config.yaml
encoder_parallel_block: false
encoder_patch_size: [2, 2]
encoder_width: 192
decoder_activation: "gelu"
decoder_positions: "learned"
init: "xavier_uniform"
optimizer: "soap"
shampoo_beta: 0.95
precondition_frequency: 50
grad_clip: 1.0
steps: 10200
weight_decay: 0.09
Rows from block 3 of the image encoder of a small image captioner, named by matrix and row number. Rows with one number belong to one neuron. Each number is 500 + 25 x the weight over its row's rms, rounded and kept within 0 to 999. All counts start at 0. Numbers have three digits each. After the name is the row's rms in percent of the matrix's.
After each neuron's rows are labels from the 100 images, of 14976, where the neuron reaches its highest value: "strongest on" is what is common among them; "colour at peak" is the nearest of a few named colours to the mean colour under the peak. Only what is clearly more common there than usual is listed. The data: dead-leaves pictures: piles of overlapping shapes. In brackets: how many of the 100, against the usual share in percent.
# fc1: MLP up (encoder.blocks.3.mlp.fc1.weight, 1152x192), inputs 64-127
# fc2: MLP down (encoder.blocks.3.mlp.fc2.weight, 192x1152, transposed), outputs 64-127

fc1.528 096:421507530459565540501485532502507499499534516504503497516544528503528520518485508509527528487479478533525511505485490556545495539528502521520554520523499515533470527527509527504489528503488495
fc2.528 106:449480477545533546514490518527503469483496542496481534517496469509515493496475505491496511506475480501508521501507475534530526531467445518519505516466453451496483516470481475483551554526480512
strongest on: large pieces (63 vs 33.4); dark (55 vs 13.7); vivid (37 vs 14.3)
colour at peak: green (57 vs 6.7); black (36 vs 11.8)

fc1.40 101:487543465487542505486531502480510496517521510503530497551486513519484550501538514504456523505526509541516536561494505516542494508515491527502512506570508509515472500523537493511541531483494504
fc2.40 105:502518505519513513528504542542490496502480541503458478530486506518520454472469526555506489453479470506521509520531473494483539522497458493509547535483461479451525498462495470451496496524505526
strongest on: earthy (79 vs 14.4)
colour at peak: brown (71 vs 28.8)

fc1.546 091:528513549502486472486499515485496475526518456479503503498504473498503485524492484538506531500496523555500474513520475494478499547483488515489465483481491477507518508525471531505528508475513519
fc2.546 108:450478516493509448494515512542458488514500540521508469461472531470505500507490525458501483491506475529492464511484517460499526453493483466542507468525472500506508497499518475479530513498467497
strongest on: large pieces (73 vs 33.4); grey (66 vs 14.4)
colour at peak: white (39 vs 3.8); pink (37 vs 8.6)

fc1.106 087:483510488486512489529514507508533516494561455544485489516513498508515402512495509494454510465547523484484504458480533509465502476490453483488515522506497523482525485492492498503467498536500513
fc2.106 094:502492460481516485481520499528460480502459521505527519528524479499529529491520505532493499506524458503523485520495504473499524465517511475547515528507480478485548453493484488457515483496508504
strongest on: warm (88 vs 14.2)
colour at peak: red (43 vs 3.4)

fc1.422 096:499474534512496528524528527507484471477514516467481516502493471521503504503495538458515513493500525515520488496472529501478497532495456433525464491502488524516474493501476477505507479506494440
fc2.422 076:478514501531526502498511481520489521463509497484522484497517516516518478453508506538470506530448466476503523481498524470527510498525519494518512517462496502448481503505507535480514467492492534
strongest on: vivid (50 vs 14.3)
colour at peak: blue (38 vs 6.7)

fc1.459 096:524473566474511468508498546501500484479509550504502539489513544501503523509476530512545494491554528492476474512542513561487460494511463471486451503471492539516462458519486551510506515516535513
fc2.459 091:492499460510544464528496547509484527515500531483540485533523498515559512511503532489484492518481526517492529549484498503511536507549509512488467488497468514481512515499445520562500485479477547
strongest on: pastel (43 vs 14.5); cool (39 vs 14.4)
colour at peak: cyan (38 vs 4.1)

fc1.406 099:486502503487540499488508526468499477489527472505471497466464507487528503498521553494542507496449543552502458470472550526528472468485540456506449495500499514492483551489478456503533519551496484
fc2.406 096:474484538527495474530521490507499483507528540502514478484521498528497489499498521502460492502526463462498504508488483474545511541481464461508506519485490500476488486489472493493471499519490528
strongest on: vivid (94 vs 14.3); large pieces (73 vs 33.4)
colour at peak: yellow (41 vs 1.1); green (32 vs 6.7)

fc1.346 091:472486503513482490465500493525527453521480487509470486487517489486514453510515505505472523505488535521491483530533494511489496497479470559486495458486479513528507500507483507496487512517534514
fc2.346 101:455496508484496488494506517521456511494477520538521509493462474503494474494476515475500474497520446520507503483495523456487534495473500482507517487516472479460529481496531467475512488502471506
strongest on: pastel (50 vs 14.5); grey (43 vs 14.4)
colour at peak: pink (44 vs 8.6); white (28 vs 3.8)

fc1.341 104:533505476514512535482550524527482483531471530524545484533512478500509506535492455474490482543527529517523525494501492502495526521514525500502499529525493476454517501506506493541549470508510476
fc2.341 101:466490480506488432520538542522460533498523557495512492506482508527501487494493541549469506499512521481481516492526535486507535469500471478507483477498508492486509519472522495506500483488506521
strongest on: earthy (69 vs 14.4)
colour at peak: brown (67 vs 28.8)

fc1.558 111:453536466451516476517473535471493501497479527501519471552517518525505492476497489502478474439525482473525541530505459483522545554466503540516488499488466461494499490477483473517497481491507522
fc2.558 108:514495510491553496519497537525508503494479537515497529510484524486518462479472534531489503479486492502496506521521487503520525509488476486473528509508457509480522498453470484484507481491489496
strongest on: warm (36 vs 14.2); dark (34 vs 13.7)
colour at peak: black (28 vs 11.8)

fc1.478 099:439473484518470542509508482528492506489510480543521516518523467500512496521486438479503499493525502484509475508483490469493491507508530490507496516510491494486488532521483509528537476494497550
fc2.478 105:488503466478539494489513526509456521535506504492491482539480465513526481469502506529473513507518472472509532516497498497540528447530472480502531510485468510480507511464485503481466487507471493
strongest on: earthy (36 vs 14.4)
colour at peak: black (34 vs 11.8)

fc1.60 100:539517524533551498472516524461511496515562516519497544474475521523521537508500489511512455493570520529461511515488481500552462492503529441468512479502528503486513509504492492503496480467504468
fc2.60 103:508507521523518474501541471551508489524490540490551483495500472486497490511534498513502492461493473478468487504494485472472547477520464513521551502495463498493524475487492478478499505502497526
strongest on: pastel (44 vs 14.5)
colour at peak: white (31 vs 3.8)

fc1.299 097:457504486544556509539525493477509498491546477504490543462482533498484452513494513501486490496504539504461478466477533503468497484484494463492526516498479506487499480492485550472491539516518500
fc2.299 100:502479452472514530485528500541479463504456500550515541503481477478521523498518472486478492518462480510534513543490479449508498477503476494535496525514447453470511455504469498476496506484503500
strongest on: dark (58 vs 13.7)
colour at peak: black (58 vs 11.8)

fc1.496 095:445479526502515493532536529483511505499494521452523502506508495447499539481528480528542522521485528535501506530453471511531484474530479494531524465470504510519518524547508518483515517488474511
fc2.496 107:459513483484531529492503553486484473544505527495464535513478487552505491494474529497523488511473491487536499467502527461558498492484492531505488514541448483502502537486462512489519528485519463
strongest on: large pieces (62 vs 33.4); cool (50 vs 14.4)
colour at peak: blue (49 vs 6.7)

fc1.82 113:515496554508536552484534529505448456492504461461502515523480496516514525488505498496524524520497520495488508475492467549508496523511482465498461501476488509491473506522470511511483510510458514
fc2.82 100:504527509468483449497506524468499507473490588533521515492508480525491468536501525488504483545475528514543498530494471474491504513460504499508454484517503445513504521515463489497517537483504487
strongest on: large pieces (62 vs 33.4); grey (42 vs 14.4)
colour at peak: white (33 vs 3.8)

fc1.494 096:497545507506552497443505502436505516517500495487492463507481491517491516495510480511511473491508487535509497538491534540513506542472497539504477512524502502561480479485476520515495528498484542
fc2.494 102:472513510508486500507500514552472481505475519525485495503483513515496459476505515532488489479509464522494506517493488465484527492471482503484525518506445482464533484490507465462510498523490504
strongest on: earthy (72 vs 14.4)
colour at peak: brown (58 vs 28.8)

fc1.356 082:478492519500443509461523542509476475453510482505529527490519528481520523499503497471533521503546480534495484484511483471496491517483492503539512533503525473486497537521482488487520468509495480
fc2.356 064:468479513501507502493486491479526504502576469470522460510526519508511493489528480483489496512457484544497467480479484526502545484517446449525479514497493514504528494507515511489490474530503509
strongest on: pastel (57 vs 14.5); vivid (36 vs 14.3)
colour at peak: pink (38 vs 8.6)

fc1.28 091:428543485474491473489492537425486517484513493481500467500517544511474471463500508487495496449515473508543519494492473508517523495462510508500479491483471471519477502510470507514488493491498520
fc2.28 101:492501507487548528492512551535475482507530519501503507476494541522492491493496511533503516481474481496476539530498505502526469471474483524507536518485454506467533454482464499476499502487517500
strongest on: warm (43 vs 14.2)
colour at peak: black (34 vs 11.8)

fc1.330 084:527477486546511523503535526500462527499506516497515534522494485521514537482499513529557498536501497556487483485484533487517505503518496477574474461496480496511499518505495488517532528500483497
fc2.330 071:476495527476515512515546519463516543506522485493454528554531439519473532468482501447481494529523540478510513495509493542517540483503463533492473515569504503496505528489482531487515485499474500
strongest on: cool (36 vs 14.4)
colour at peak: black (28 vs 11.8)

fc1.47 102:489542499560517536466489530499498500471542507478512553504479542505542465467449530495516477476528543541515480554478515505524460536502507501541528528525534516462489484501532502509480486476544476
fc2.47 105:524492493501515489487536481530485468518502529491536503454473521539492493509505512542465508500504440470477543479484498477506511492477477491510535532466462532488521491448464485489481519482492531
strongest on: vivid (85 vs 14.3)
colour at peak: red (35 vs 3.4); orange (29 vs 2.9)

fc1.284 111:500511504473514495489471508464483510486521533507518482556515526506487516512490499497496522487525484486493528524495506485519517537496505519505486516490486474502482531511480513545486499480530515
fc2.284 109:479520531505512493512489538534514480511472539501502505503488495484516472476486537538515489461496478476506506511487474485493525533482467503512521524501461497472539500476493473470518487517479521
strongest on: earthy (53 vs 14.4)
colour at peak: brown (66 vs 28.8)

fc1.313 101:507494490515510535465518515517479517477497475473476590484476485504489520496505490472513509497499501497524446507514525480497510490492453490516467513507503515504515518492498483495512514475522506
fc2.313 091:498528505474523503492480503522481495523502501517487491536464487514519490480516519497476484481500505462531516507522457489511486518511501485532517498508473508493506493457470472464494515487479481
strongest on: warm (38 vs 14.2); earthy (32 vs 14.4)
colour at peak: brown (58 vs 28.8)

fc1.703 105:480532522540483511466552514522475534506506517506549531527477508540536543508484445539497536509485516502501501474503519490494501518502547468504502549481537463474543526461523497550529525475487490
fc2.703 107:525486480495513463501517511511481476512510523484525464504503500466520509514543528507472475488529505486500510492514513479486531483519497488520511519518496470501522540479505486486527493519473511
strongest on: vivid (93 vs 14.3)
colour at peak: purple (36 vs 2.9)

fc1.740 098:474519516511472517496495507488523482490500507536511450517509504466511480537543502498512500443554530522499497509508471507530515515479456517480489507473497467517480520486535479511472516496517488
fc2.740 084:469501497487513528536486526553489500501545534487503519513520526501507482492468540473475518483447507505521507488521511523546534509492472476513502508512455516460514482489475486450493488541509520
strongest on: warm (48 vs 14.2)
colour at peak: brown (62 vs 28.8)

fc1.619 107:495524524567538519533570553470517516500509490487470517537521533481487520480540499516513535531449525511491537510490489514495477538524538451532552495513460499509509492529530533482474483478516486
fc2.619 107:501519483480534470475513537493451462546454548467493518491513480536520506499486513486489489504475506491522494457510510459570491522494474542540487528506511464485494509477479539495487553489532469
strongest on: vivid (32 vs 14.3)
colour at peak: black (37 vs 11.8); blue (35 vs 6.7)

fc1.441 103:503540503553536509510459551517513484510501543502499512509524523508521512514540513478533480543483541499507503495517494504515492573516462470504471493469495489495481512509543511552529485525528502
fc2.441 101:464447483463518450509531535519436542493492552494508501466519519490485480472509504522471525492503502460527507526504513468481514471507489500564500506536492494471486564492492517507507510479507511
strongest on: cool (45 vs 14.4)
colour at peak: blue (42 vs 6.7)

fc1.226 100:438465526504487490480529546516501496500517464455496509480520474466480522503504491469539510497523531517509513520459469474534483454505484486498528451473491488534515531543487488493494509489478538
fc2.226 106:445492486483514531484494569512454487533518488488476493535480464538512500504471509530545477520491489496558499481507528451555521487489488506504495503549468492501498546458453509471477517496512469
strongest on: large pieces (69 vs 33.4); cool (45 vs 14.4)
colour at peak: blue (50 vs 6.7); black (36 vs 11.8)

fc1.725 105:504488437474492497484529510523509488485523508454484532446475520470495501511505503505501454507571517542476472518510494507499479537500451442469491501477515517470527473511525525499507522467487444
fc2.725 098:479491508531472513525496495525475514524500509516508474521538480483528471506494474461510477523454504452488527507500474500498537476520526547519514546510475485479506491494470479506451493519494518
strongest on: vivid (71 vs 14.3)
colour at peak: green (25 vs 6.7)

fc1.767 095:479480485561482497481503485529470516511510506550489512500488501455502469541497502507495506510495505491499481504489524511478488447514470501541480535443549529481484544486516494524489485496527509
fc2.767 102:463527494488519492503504497469486462510483526518518508519535486515514513487514469525488484515536475468537511506489463456495531488509522537523534495492457495477527451475493477499482492493494501
strongest on: pastel (50 vs 14.5)
colour at peak: pink (25 vs 8.6)

fc1.44 095:441507509491465516491506483535467470503502475527501498533485485491518464508506491511499482510500485499494499499454473480499495486493529505485532479494521524525506534537500467516516490505499507
fc2.44 110:487517460464544506498499570508471509529529493482500507529471483523529487492480536534502501510487482478515528526509511490536487470508493474493506516482456479491491515447451508483486479511484469
strongest on: cool (62 vs 14.4)
colour at peak: blue (42 vs 6.7); black (28 vs 11.8)

fc1.107 108:497549515527522512484488537507513488491519572530505537527487513542506519549494477535508520492529522556482479503485493493540476484519512468452533486521513527491506515537530507499531464477492485
fc2.107 100:494490510505494483532517540507489447528505526492537463497517471480514478506524520495496510491508465473517536499489481461518544501493480507525540510538495480487520489495480466481494535515517511
strongest on: pastel (35 vs 14.5)
colour at peak: pink (26 vs 8.6)

fc1.338 090:530524513536511478498493519504515480536534538509506551455483534494502470500474496501515488450515527574487490505454544532527467459475463484497533500512539509488484486482462493502497503469547465
fc2.338 093:509506519534526501504526475530490471538532553506528467512462489520507510497511484496491523483491463449482533493546469506508520512489498495509520517468434510464522498471470463481514518488517502
strongest on: vivid (73 vs 14.3)
colour at peak: green (35 vs 6.7)

fc1.556 111:451497493475548470502462539480501477499510538480497466574512529481498525493477502480489481494508488478522509499509515497500514527474462550514474484487492486512500525494500501527517522495518523
fc2.556 112:510530512519533508511503511535499501501470529538499513493465514504506464483491529536507514487483482510492517512484477500513528506507480500494532532503447497459536487432481459466508490484495508
strongest on: earthy (58 vs 14.4)
colour at peak: brown (60 vs 28.8)

fc1.757 106:497520533530570498494525516497523495490537488508525517474507509500506481497459489480481477458523528532512462508504510504489469462523499476474505491517518455501474480453462510505458502494524452
fc2.757 100:496493486534518469489526483529478495533508536511537480509501483502497498519533514501475495477477450474459491519472506472496541512508488506532533512457478502476522479473493500469504519500505532
strongest on: vivid (50 vs 14.3)
colour at peak: red (27 vs 3.4)

fc1.533 091:554541533497523510507533512501473474475508502483481536481494545516517533493501559543514489511491478535468500471474515546493470522510513457484506471513530531492486533532497521517533490527464500
fc2.533 109:514465526497513470496567515531486501512485556522536465521522445543503500518508510426493492501466519496482506520501514437510544502499449509532497466470479476497492469493478462501495498480511522
strongest on: large pieces (60 vs 33.4); vivid (50 vs 14.3); cool (42 vs 14.4)
colour at peak: cyan (71 vs 4.1)

fc1.640 102:487543490466493475466500531434494512507521484494485487474511521495464483487499499478518496461550496510521499511523490495514524523461537499484478501519487465539469465517510502498497487488533534
fc2.640 096:497501520511495513526528523557496492514509528489509497517496546498460486505491508506468524448499473514480505528490481512524508514441435516513532532492450492470515452502505501462493495476497547
strongest on: warm (95 vs 14.2)
colour at peak: brown (68 vs 28.8)

fc1.121 094:407456467501496528502528509512495469491503476474487493505513489462508498498513497460514509525514523482499517493450483486496498475522529510494506466466507491514505575519483482475495510482468486
fc2.121 107:466512470483525526487504561512484494538513488487498486526485457528516480483483502535520509498496461503526531505483507489571507463500456493501517523506470507482480507440457531489473498511489479
strongest on: large pieces (65 vs 33.4); grey (59 vs 14.4)
colour at peak: black (64 vs 11.8)

fc1.693 090:517511516479481522535497474458444502463516481504539486467508456470485493498488530519502517507479483492466463478490470475474477482556504441511501525476488471434522531502523474511488495507498461
fc2.693 101:503472483522479460484547501532486488527492547492542554521518459496541531537509502512462486522523538483507495504502521479483549475513470484516473517523514453492513489478503482499545469499491490
strongest on: grey (100 vs 14.4)
colour at peak: grey (44 vs 19.3)

fc1.220 107:438507504463526486471479548445497496505505525468524474553528522497500502492525507484498494443535478501540511503521474479483541543485474513503468491523501461522468511496508517514518512514525493
fc2.220 100:515512529517524520524486539539497509502485519516486513501483537483516490489469521522492516463479485492474516528495490522543527503476485506498516519493456503483536473480482487466521490480504528
strongest on: earthy (73 vs 14.4)
colour at peak: brown (73 vs 28.8)

fc1.684 098:400500485460496517498452483468479470473483456458480518541529473458475461517487495468525481479496493499516485508466455450495497506497471502518505471503491501502512534514464453514502531455468489
fc2.684 102:491523515508547481488529546561482517520521535511505487470497481524535483497486545522515498526493511521511527496520495494529496469531498490484519519461451506489493480456462529521498471519482479
strongest on: cool (41 vs 14.4)
colour at peak: black (44 vs 11.8)

fc1.583 102:533531518511539584489465498489500506453478490483524510495475507535517481502459528494463483495548527487506477482504522475516486523507549475523480469474485492474492544504504514491495500484492479
fc2.583 089:504475531492510434521521479515475503505518536487520517504519512513493512522553509510522519510515514477485488544476506450503495471488514500531536478542489501538515470508474476500549521507481506
strongest on: vivid (63 vs 14.3)
colour at peak: blue (51 vs 6.7)

fc1.289 100:530516536542528507456502488519505528507509471510529501497499508510498460490480512474486473465515488533543491503512522516492499521528471488508524528494501506456483506502508507510510541476534476
fc2.289 103:507489509499529450503548486530482486555474509522522474497508490535507538533504518492499499489495470484487517508494488484509500456527471488549533491501465494489508492470503538456516506527497522
strongest on: vivid (95 vs 14.3)
colour at peak: purple (74 vs 2.9)

fc1.391 106:446477547516517518498535487457491540464499496500481524501487535495487483492495489463506480527518488507506479505492542496479490532526506500478453520428525519485498526509497546534495532462569462
fc2.391 094:512498514477531484500511495483486470491500517518535498489478511491508497490542479440480543527469521475483545517576504469537474480499500495514500515520479480503476488456525506551495501472516506
strongest on: warm (89 vs 14.2)
colour at peak: brown (60 vs 28.8)

fc1.445 098:425510503487576530498489529492510479485550499504509494510535533510529515509483502521531521486475492548521500479478493560524503526526524500521563505525490528537474523511535530499495535501503492
fc2.445 107:445485466541524537511502498533494483486496545489473534519507454503513498502474495495499506505467472502518513498521478530534522528463436515516502522460464445499478509477475472480544556531494503
strongest on: large pieces (69 vs 33.4); dark (57 vs 13.7); vivid (33 vs 14.3)
colour at peak: green (53 vs 6.7); black (41 vs 11.8)

fc1.24 091:486505491519548451495513494455533476492520503527510524555497511513493513529463460497466517499520496508501525506491512517511461516489500514520504504502483486532476543532505525549466480501532508
fc2.24 099:511553502502517475464516541534478492521492542506508483453468501521472483498514522528507497475493489491474519551501472489489539483483497528508536529505461498449504489463462467469488496486488492
strongest on: vivid (56 vs 14.3)
colour at peak: red (28 vs 3.4)

fc1.225 095:414540523483580535528494515483518496510506495521513478533520513497531510498519493497487547457519491534519520502514503549538527549530490515518528503506498507531452509499497524521495505492505526
fc2.225 102:462487470523526547518495531533511487486494545510471519517489501508504486479485509518527503497476473499504517509524472509532524514478438517495511522472468467475502498457472490452520536532476503
strongest on: dark (76 vs 13.7)
colour at peak: black (57 vs 11.8)

fc1.348 092:479514508520523512444537482512540463508502484471498482479485502509489484530507503521504504512490519536487448509540520520508493505484460533477479484489475477520476513492503522511523524496491525
fc2.348 107:458495500493485481487482507508444508508488516537508482481467487475498487486494508468483474509508454524525494506479518440492537485481493476513523495528480481466512478494535469456500496516475505
strongest on: grey (98 vs 14.4)
colour at peak: grey (42 vs 19.3)

fc1.2 091:518545541505555496487509538478506483476508501505514499512477548496476548478526506489495499492540510563482482517511486577512492504482489483466517510505508499522489494518500507516478501486499502
fc2.2 100:474487541538494496519518487518514510475521535515515512502512471532511475514491478495494489491498487459511509520508522504510524528453508478514472470482471465469481514487491498464539527554479518
strongest on: large pieces (70 vs 33.4); vivid (53 vs 14.3)
colour at peak: green (43 vs 6.7); yellow (28 vs 1.1)

fc1.596 097:518481523502495505482498545536514509459466494454496538507481485475529516495464470499515493529557507518551502533530510496534498545545476476529477445490486505494514521483449503510488486518502508
fc2.596 076:539521480498506504479483503464473506514501557526470513520525506460549521492508527429519464493494534490485498511515482500539520507441508454539501516514492493477539520474535495475510458521489489
strongest on: vivid (37 vs 14.3)
colour at peak: blue (35 vs 6.7)

fc1.223 100:485508492549489482477537500521508504516519461516509510534489546517521486495499480478483494476554553540540504505490488529469534490494486523495532521525506530502453534488519509513492498512516509
fc2.223 113:476545486469537470484519537482488497495487572517454493497482494476512503492482514540491492510505452504537505545532485508526498509500483501535520523497463504442509480490515473454476507487508496
strongest on: shaded (80 vs 50.3); warm (42 vs 14.2); earthy (36 vs 14.4)
colour at peak: brown (63 vs 28.8)

fc1.372 088:502518548540505467470540532546497528460541486499519475483524516468485532478501481521541505480562532496476480490513478476483494499554501446478481541501527446506477497502521512518501524504473470
fc2.372 086:478491522523552474508509517445429510499511509478474484513460510492530482476532548489513484509502483512481505514499452504534506475507440506555513459446492497492527524482496545469526518513471527
strongest on: pastel (37 vs 14.5); vivid (36 vs 14.3)
colour at peak: blue (35 vs 6.7); pink (25 vs 8.6)

fc1.488 103:432496514513518537498515514443513524487503507447480485489477492504491537472520497512536526542483507547499467543446470493534504485519442497535523476445501484523524510535502522501485493482460474
fc2.488 107:445505467493527534489482534538492464523504520513464519500516463561505501500490506494548461543474495493535493474492516474562498527490499528491485505530466471480496541472462496480504533483520468
strongest on: cool (39 vs 14.4)
colour at peak: blue (42 vs 6.7); black (28 vs 11.8)

fc1.90 104:495490560516497491562497497503503525475496455485476548464487510490528503500513491528492490509489484541465497505462523452487464507546479511524500488462484541503465521516541525498503520478545493
fc2.90 092:442539500493516478446550515483518486492525514518508497509529493499488461543482480485535518523504508494537548517525487483529500484501468474513505490546488458511508478460516479513473488448476483
strongest on: warm (36 vs 14.2)
colour at peak: brown (59 vs 28.8)

fc1.46 109:538510475551551513495504468505507497530485514502515534528486510521473525513498497520483500522532535530520493539498515544489489484498508528501484528543504495539467496520519511519521535469513526
fc2.46 111:468531515493492485515506539516477506481480555508472481510440490499502476482484526507499471472496461485506512521497491472488530545488458520514516507503494490445535503491532471461488506520463495
strongest on: grey (98 vs 14.4)
colour at peak: grey (51 vs 19.3)